{"vocab_size": 159, "encoder_fused_qkv": true, "encoder_bias": "none", "encoder_qk_norm": false, "encoder_width": 192, "text_encoder_causal": false, "beta2": 0.95}
Rows from block 6 of the audio encoder of a small contrastive audio-text model, named by matrix and row number. Rows with one number belong to one neuron. Each number is 500 + 25 x the weight over its row's rms, rounded and kept within 0 to 999. All counts start at 0. Numbers have three digits each. After the name is the row's rms in percent of the matrix's.
After each neuron's rows are labels from the 100 clips, of 14848, where the neuron reaches its largest size: "strongest on" is what is common among them. Only what is clearly more common there than usual is listed. The data: drum patterns on synthesised drum kits. In brackets: how many of the 100.
# gate: MLP gate (encoder.blocks.6.mlp.gate.weight, 576x192), inputs 96-191
# fc1: MLP up (encoder.blocks.6.mlp.fc1.weight, 576x192), inputs 96-191
# fc2: MLP down (encoder.blocks.6.mlp.fc2.weight, 192x576, transposed), outputs 96-191

gate.5 102:473497474485481495479524482454480523538520509494470509471497503503502524501511484484516475530476486512511505474503480487498464549414495468484462518469509485526491461488491485479516504461551506463511524473481490512495529488488514486497498495497534476475499527545483512473499485526530521553
fc1.5 105:472505483506498467512492457505559533504487473497484493527517511466509569443506463528485447508505504507479524521487526510528523526507505456482522574538547490517508465478489510530526523509507544522490552471472497517485488516492557479468533449543530510517487510517446473494476493504513487532
fc2.5 101:559529486546496547503510479471535494517500485500538512495530545509514447500523502498514472476494528504519512462539530478479565491516491476487466512485504498478474558463470517498476516523490489499495490497486476533515537513524518510474514545515518490497490478512487516544517470449493498496
strongest on: clipping (82); text has "clipped" (82)

gate.431 103:534478501459502514551528500482539492475475520513496499482508481491501502468499468492476486531479458530474520504503515512510509524500502528437482467504480517494536532499488514507487497432551480477481513506471477468477536480470502502494504509466465547506477480482514519455525488521502553498
fc1.431 083:499519515484474542486555511525508498494521534510496530507470523486507478540524481508501531497558542512494498508494488519508495509503524515489445523515476452506497519468524494509496542536499527518460484505511507459510487501523479469504483507514470517501518496486475453514477535528482469489
fc2.431 115:501527530488550544501449475481513476469500509516489467482488479467533493491436447540485519468470501506501495549534516488526503513510465533449496472457471539492521547492479527542521503477514506514488524507476523560487486503457517528477508534492483512516486527462489506480556477489467500475
strongest on: mains hum (85); reverberation (68); text has "reverberant" (68); text has "room" (68)

gate.196 098:483531515495509506520526515498491505538494527498487464522455493475488453500545537508495480510456528529497487501516485496485462549545508513465475507477545452524477522480508493529481499485513476501474481480513483501517495478526540515491490472556490495477512472529462511509501479472497428525
fc1.196 096:513530570499532546509492473504505511537483501487477484499489507523492475539497522484506465500494497493503490505501444469509492500568511484504519486453484492422480467484514485485549504484532480508516501448465487457529503479480538498485533508496447513519507537505468544470496489543461515499
fc2.196 103:505474522497532486514497470471502513518494479510504500486518472520529497566514490463555502486468471521495472467496473498473500511536529476475504442517534542502522505498497481456455498439529523475512560478479466521490516507521524515517486514490475462485482519516492494521492479567525479518
strongest on: tempo: 110 to 120 bpm (61); muffled (low-pass) (30)

gate.550 100:479547489505468508495489462533489471472499527518515479510506494458543502526543526500499482506497463495522531525501502493541497519520473495489537498514535502533499539482467476523481504491483466527464497485510516457479487513528479459478493476470509522542470505450488464518512485499468512507
fc1.550 122:528466514552521562488533525471543476517466477440496505456509455523485486494481501499507485496455471509562529459499529515489531464484493480513454518483471454493493531521526498495463472453519507523501464518488483506488478479467510528527480492506504473480530481485525509515520510531506518524
fc2.550 116:534464517522457462512510506505495517529517517541491516519501528467496504491526484513500503546545447506498526495481523465493583527505498493500525484495452482473519546526499520482532482496512503505522504515493489481537525474516517511506510496529492492489528542517529495529457542522477468489
strongest on: tempo: 70 to 80 bpm (53); ride cymbal (41); tempo: 80 to 90 bpm (36)

gate.559 096:490517465505492453493474474508514488532515519524494498538518498536539517528494476498503455511509464510516539498547520499530537526522546477481478476490474448519502487509526514503553489454533498498521502483506499504482474505514469546496488476486454521462509518478485521495493518551514471482
fc1.559 083:516473494523517523487501522469512526493501537460531548514491519514492524473504531524500493500515503440463507500479495527494451493488499515542520531533537499518544529506537473509480518491484491492485507523447512487470557443498490503444517522489555528523492478529504487485516521481467545503
fc2.559 084:496490520502500457491474478541502521527504502495505522526511533516502539562498522487497459488511526483483532482495488511475472538474469499526498516523450479515523469488478497531500478456486483493498511525531513446478478478541498465484505496560530449516544458496492441530452538510505514520
strongest on: tempo: 70 to 80 bpm (31)

gate.314 095:507485508525465529529491484470507506507471489547521500504502510495484475504501529525475532499540550527533503427484530489500528481473500446478508486493511485521490535547467518550497510500536507545478502474505441526491485460513491506532488441470486505466483492512479528514507461502482462478
fc1.314 103:501505481529569523464501475503483513480507483460529548485507537543484495470526501497542477484481489488533502487516487520458477537484461490466467469444517499509536544484539497485538494504515493497504458469483499491518511509467526486469490509461464499494476499521497555505505492520505508494
fc2.314 099:478472492491534513517449515511558490479455500514498479560455521487478482523527552492513468516496510525491494515510481486485470506494479494469489515513480569475485499480524474510503511505478515521472488499501463506502492451501488482491461469475442467544508503538501502485499475507517530499
strongest on: tempo: 110 to 120 bpm (45); random hits (28)

gate.104 099:492491527511511484480501452510508514482513471526484482514525500484538511486506565490471504481507523507548521485472507519429500489527496474476488505503463468508523535548500511516535462510498455486420471504486479496479471514473500517476482467473490467526509520522515512482515484546510493495
fc1.104 091:489504478485529528515490480516488482513508477505541468499492472526519500541493535483499560513461469454471510485526503495482554507484487511503492495520512496470454522460483538465525471492498501517529509516503483496497484501487545489485532530497514467508502491446485494513513499493433458500
fc2.104 093:511476531516503482532461502509523509521499504476507462450533515503497484492482468496521483501435506459500528536524473479493502567480495467501500503506520511502484515496476528479510514505468502496478531533489515486574474452526532444503472472524494484529473503475509511487478514482534463517
strongest on: mains hum (82); clap (52)

gate.556 099:513503541494485478503550510500514478518532496432493520535524508509476527507508494527485499511515470483511507495490456486490522470504496521537482486512495476519535446524505471478522492530540527481473474472525488500477504456508495491513468484480507507511458465554485526469496490483513504471
fc1.556 102:483501512511522489478467498512481489505461517532486503489456450526519462558485460496523502476509508499501570495497539506509475532478494488510475498477490544455449558491501507519510539477469493469521469544449540526519457502521553467537548548521505508498498545473512506517468530499503487486
fc2.556 116:478459512464454525528465474508515506547510479507475493483517473492512451456488457456534483508456520508472533505497498476483460530504497490498470457472530477540524500498519540512491504489468476498499491515523524539502490515523509463501500490489483469500487476495535514498507514514494504492
strongest on: mains hum (100); clap (51)

gate.138 094:510492497547493534487472507530528548533532517495454508480479509455491492533512477528532503512525495481479456475438497536547530549498475487465524514569489478504461516503499512541485509470493480539504504477468514499467486473487495501519500528521563479543502504541524487488505538472500473481
fc1.138 089:493487480505448458497511483492437521482471485503531505480496474528490481491491472495495561497539498505501542502511503511500491482555506504518525502520496518512514477533485459487476499532521496446453495504541553519501511512540528515481498485475489462487537495465492488490544476500485495514
fc2.138 087:514515499508504490523513480477449478489522447486476472546503499564472498455524494503479510490526501432526480520486463489511549511488506446475509539510509487492517535504482508507497475473469470463519530540514540511515536503478482496447533475523482492470450487565522552459484487532512506485
strongest on: tempo: 110 to 120 bpm (72); ride cymbal (54); half-time (40)

gate.236 105:535518495537507495487534466485528500479505518530466527526527498505467471513498539497479491512481495487518534519524459491483505508537526521510512503532496510500486486526504479471506449539499524497526494476487566449501461575554491455480498527504514503501464513561508498523451469475497494492
fc1.236 114:519532487540493519489547443487534519484490511522484534529501500516482502498497559482469482508483481496520524515519502492499507495526516531513514524526480508508491478527503482494495453554524529509519487469503538443495469592538506477496470531497518514509469515538500527532445482476487497480
fc2.236 104:546445529484500482504499463510511487482536500521512500491494508522528484489499518509468469479483509508484469511483520503512458441520506476443514490491512519524474460508499516517543490542451541491494482511544539442519493516506465477450520537507509463478466459521518468495491463483482508484
strongest on: clipping (43); text has "clipped" (43); four on the floor (31); tempo: 90 to 100 bpm (30)

gate.273 098:484496542544470507539508444511438483509512494493547526474476551514512488536479496506505512536496498502494468524506506474504498505527545478516506506556521502516520521513483553486508476514533455546510505489525502504511483521511483480512522521520463492455504485512489536526439485491458531518
fc1.273 113:464540460502493473543493515477453476481541493543467551481493505521520482471497488483541493542506464522531528529507539505496483516486470492515521506501487534513508462484499472558505507483509492478479501496490529504494503517524482522537458475466479491518441461514440492513448496501487484501
fc2.273 105:516483420491506485504503475533472487477515483520492500492484509467526511509503489526490516508513509507506490537493534516503527509472478502509530509485519522505480522476497453490566509495494539508522490547482513510515469510515542543524458464546515474541513507525496486516461519483487455476
strongest on: clipping (26); text has "clipped" (26)

gate.105 103:544480484549475477467492462543517526525501488504465497520523488500488506523480503504459540528463483519444533482503515444484494499472479495486490506530530493539529541511498451482481434511536460532473479482503519474512525496531508475523487482542519507520500495500481539466495475475488551525
fc1.105 103:525552523492516555479513538541477484518488543507506511505539513461482480530512535536505472473487478479523472494482505496512511494529520544498513463483522485496502522465444526494550492521418492506526463529464495475511518514525462483478542486496468481511528503496526520537509524551509514491
fc2.105 097:501554539481512461478468500554504538493520531471485499481489504488547475508455496512435511542462509531486500496497509479485518499510447511521503485480503458492469475529470477502481511496541466511463511458477506517472534481487435476563475524510502492482479503490505525489505520479435492516
strongest on: tempo: 110 to 120 bpm (38); march (29)

gate.117 087:460513480514486543533495478526486502526492478467483497510532506497499479499516494526513526491496549490506514462453486500546508489523499488454549499501488480541461520486520479490481485499490508493468487507505503526508533519536469510513504478499557517486480467514478492497423456466490501510
fc1.117 086:503547513507512480516488479513479468545488493498490456517557509463499453464517501508525519528497529524544526465499487474522466494529526479496484552471479471491478516466470487553512489498486546507519479517487516522522526513545460468482497527535560466523484447508464489519473516510493497509
fc2.117 080:549534508507544500517469433513508517442547507557483526483475509521505489515504508501487455478461485486496497495531515463501510521503532556455524525466459480496485486497477482463519501520482520524510489467516494525539500435496506478494528477491524484477490527487516508481476481485514504498
strongest on: clipping (36); text has "clipped" (36)

gate.494 109:512528548545504509491491516514515509543516532471504539507511482555533529459470509533537469467469522506496509441521491493499494501539544467519513505477518467498517496531475539546524464520508470480519555501509511486526513532508523518490519513559533534515459492498481517526490503482504537442
fc1.494 113:506509465512503498495505500504485522495539510476512502506479502492446444538503447450452532512517485474483522513471500468477515560501491520519510495523505516494483528489520444454459496485462480524514497489504491483511481454462514485473515486471510484479488536509502520474495511521465472511
fc2.494 114:491493503489504511481459545506514490502523492522485557532455454493533494468477489476484529482513510512498476514506473511540537503498477505513488466502493460533496444518507505528492461491486515524533501463535523441478507492501456519568485535520506494541473515497509512490470492518462517479
strongest on: clipping (88); text has "clipped" (88); snare (78)

gate.61 100:473468507541446475512526463498506468491504497486479452491545512470505480509522523499494517554519484496515499493509496520530521507519542479472478515510514461487533547483494466510447494479514508496471493514493527519529529486466498497515473524507511454477513485506457492503514489452487487473
fc1.61 113:502481506507493516493531522478539511552512535480505484526493501499473485499526522508535482525487457486486503472550515489506505484512487445460511526501496494474485533574508490510451511497511506542483524479468463550476499495529504502491492481488536492483468531488529533540528453499526521506
fc2.61 109:534531515523502512511520525476447413517513534517514478512480478508504508507497528508468449525522516500501488532485476478548518512504523519505484463505497463519523474470478481498520545489482501535524492508495500536502474571445493487444516455498510508517498508500499526514500522485506519508
strongest on: tempo: 110 to 120 bpm (84); half-time (39); pattern: bossa nova (28)

gate.250 100:479499457495483525485497481489439493511517498511562488502496491497498494479535535488497480529534500503504533500477458523530485470535507492505461519505485469536523495516487471501475486485509496491469507507497452482557512466451482502479538500470486517547436503500470443484475482530532467475
fc1.250 101:479481494464500529492458508546482465502524513504446509479542481458519526479485533502520505521508489471481483479553515487471525515489538476500464464506558495440510488507533512522492509502515516542519464475499518466499442474560538482519480478495519489521527528498506559516513518453530500487
fc2.250 097:482489539507473531520485547522506506535508486516534459535513490522492506477464516480523493495484512541426513478511528463498488555501538503477439514504451481485533468484489511541476495525503465498465495473529485482505472447531479477519486483504473461487556487504544495511489451493534485486
strongest on: mains hum (82)

gate.473 127:530499484537528483481544482498536480478481515500492524492486463530486467514508544502513472519522517507518507476513479517507481490510550519538499498503489507494496480535529481488456460493488543459499482504512566434501458554542494440478513509532490495512492508551513489499462506506511479514
fc1.473 132:496457521488522510524460492534488504563535459478511452464475493491511493475526465516515483501494519482490494553497500501544523503471480456463512485479525490541496518468498547520542527475516490531453495500500503533504489450489483525507522507477494501496507471452520485519518502509506510515
fc2.473 116:456541491509487530521523559498476520514474487512519489545526504440485516527500488496504532518485481476488545525511489484491544580474488509523480538508502491492529531475492476475488506451539478488506502485467462557479528513495509514561497478502514523492522528460487525467514519526497503507
strongest on: clipping (53); rimshot (53); text has "clipped" (53)

gate.136 101:484523484483568508516521496479485519561475472554476508491517520492507470534518470498503460560493568497508465461478511508531493499481501465502525525470542493521494489500523547523517456497510487494547500496487555475492481517515514491457470512456496506501503470483526488453438472497496500506
fc1.136 112:487500504520498504509519518530463467512504499511477524512447485489518522448529524565468518473558507467493477508458494544528521503491500510526464476457497531499500540500537477498457498506528519510484468475525514449537533529510531471503520494499496487515515498511552461514508522532468451496
fc2.136 101:471451474479505495488493496530525488478546485483478505481495462498502507508534542468476488498483484574496510506501534494494543460526481481521522477509459454540467456521514517527538491471503535533474490493523530539463509467483499534485521506498516528503545485534508530493460515512492489465
strongest on: clipping (53); text has "clipped" (53); muffled (low-pass) (46)

gate.566 104:510462505531443514487506532529503506525482529535504493562498520525486471512478552482518491499471534478492518458498500514494473462503513474482499496490482480528494513493528502523475483485513534475518530547526497509492461450525457461479474448538514454490510479477488469519492470495454480503
fc1.566 082:492511497494521489484460474511498480439511487531474501497513551514524514402480476490522506501534518491486540531489491497502518509516453561503477481518486487525488573524555527515513519515519460501509472452503489498520453510519477529500527477498458552503524521502525529481455525520499515515
fc2.566 079:525526440490459499479527514467498503507521469535513519505464540550517473457496507472473509458482517585497506500492536483467519470495521510454530508513496543586546500507518502500457466478516519472518503471499495542454496465509482522568474491491485471489477478480493484478513475464499505474
strongest on: tempo: 110 to 120 bpm (51); bossa nova (40); pattern: half-time (32)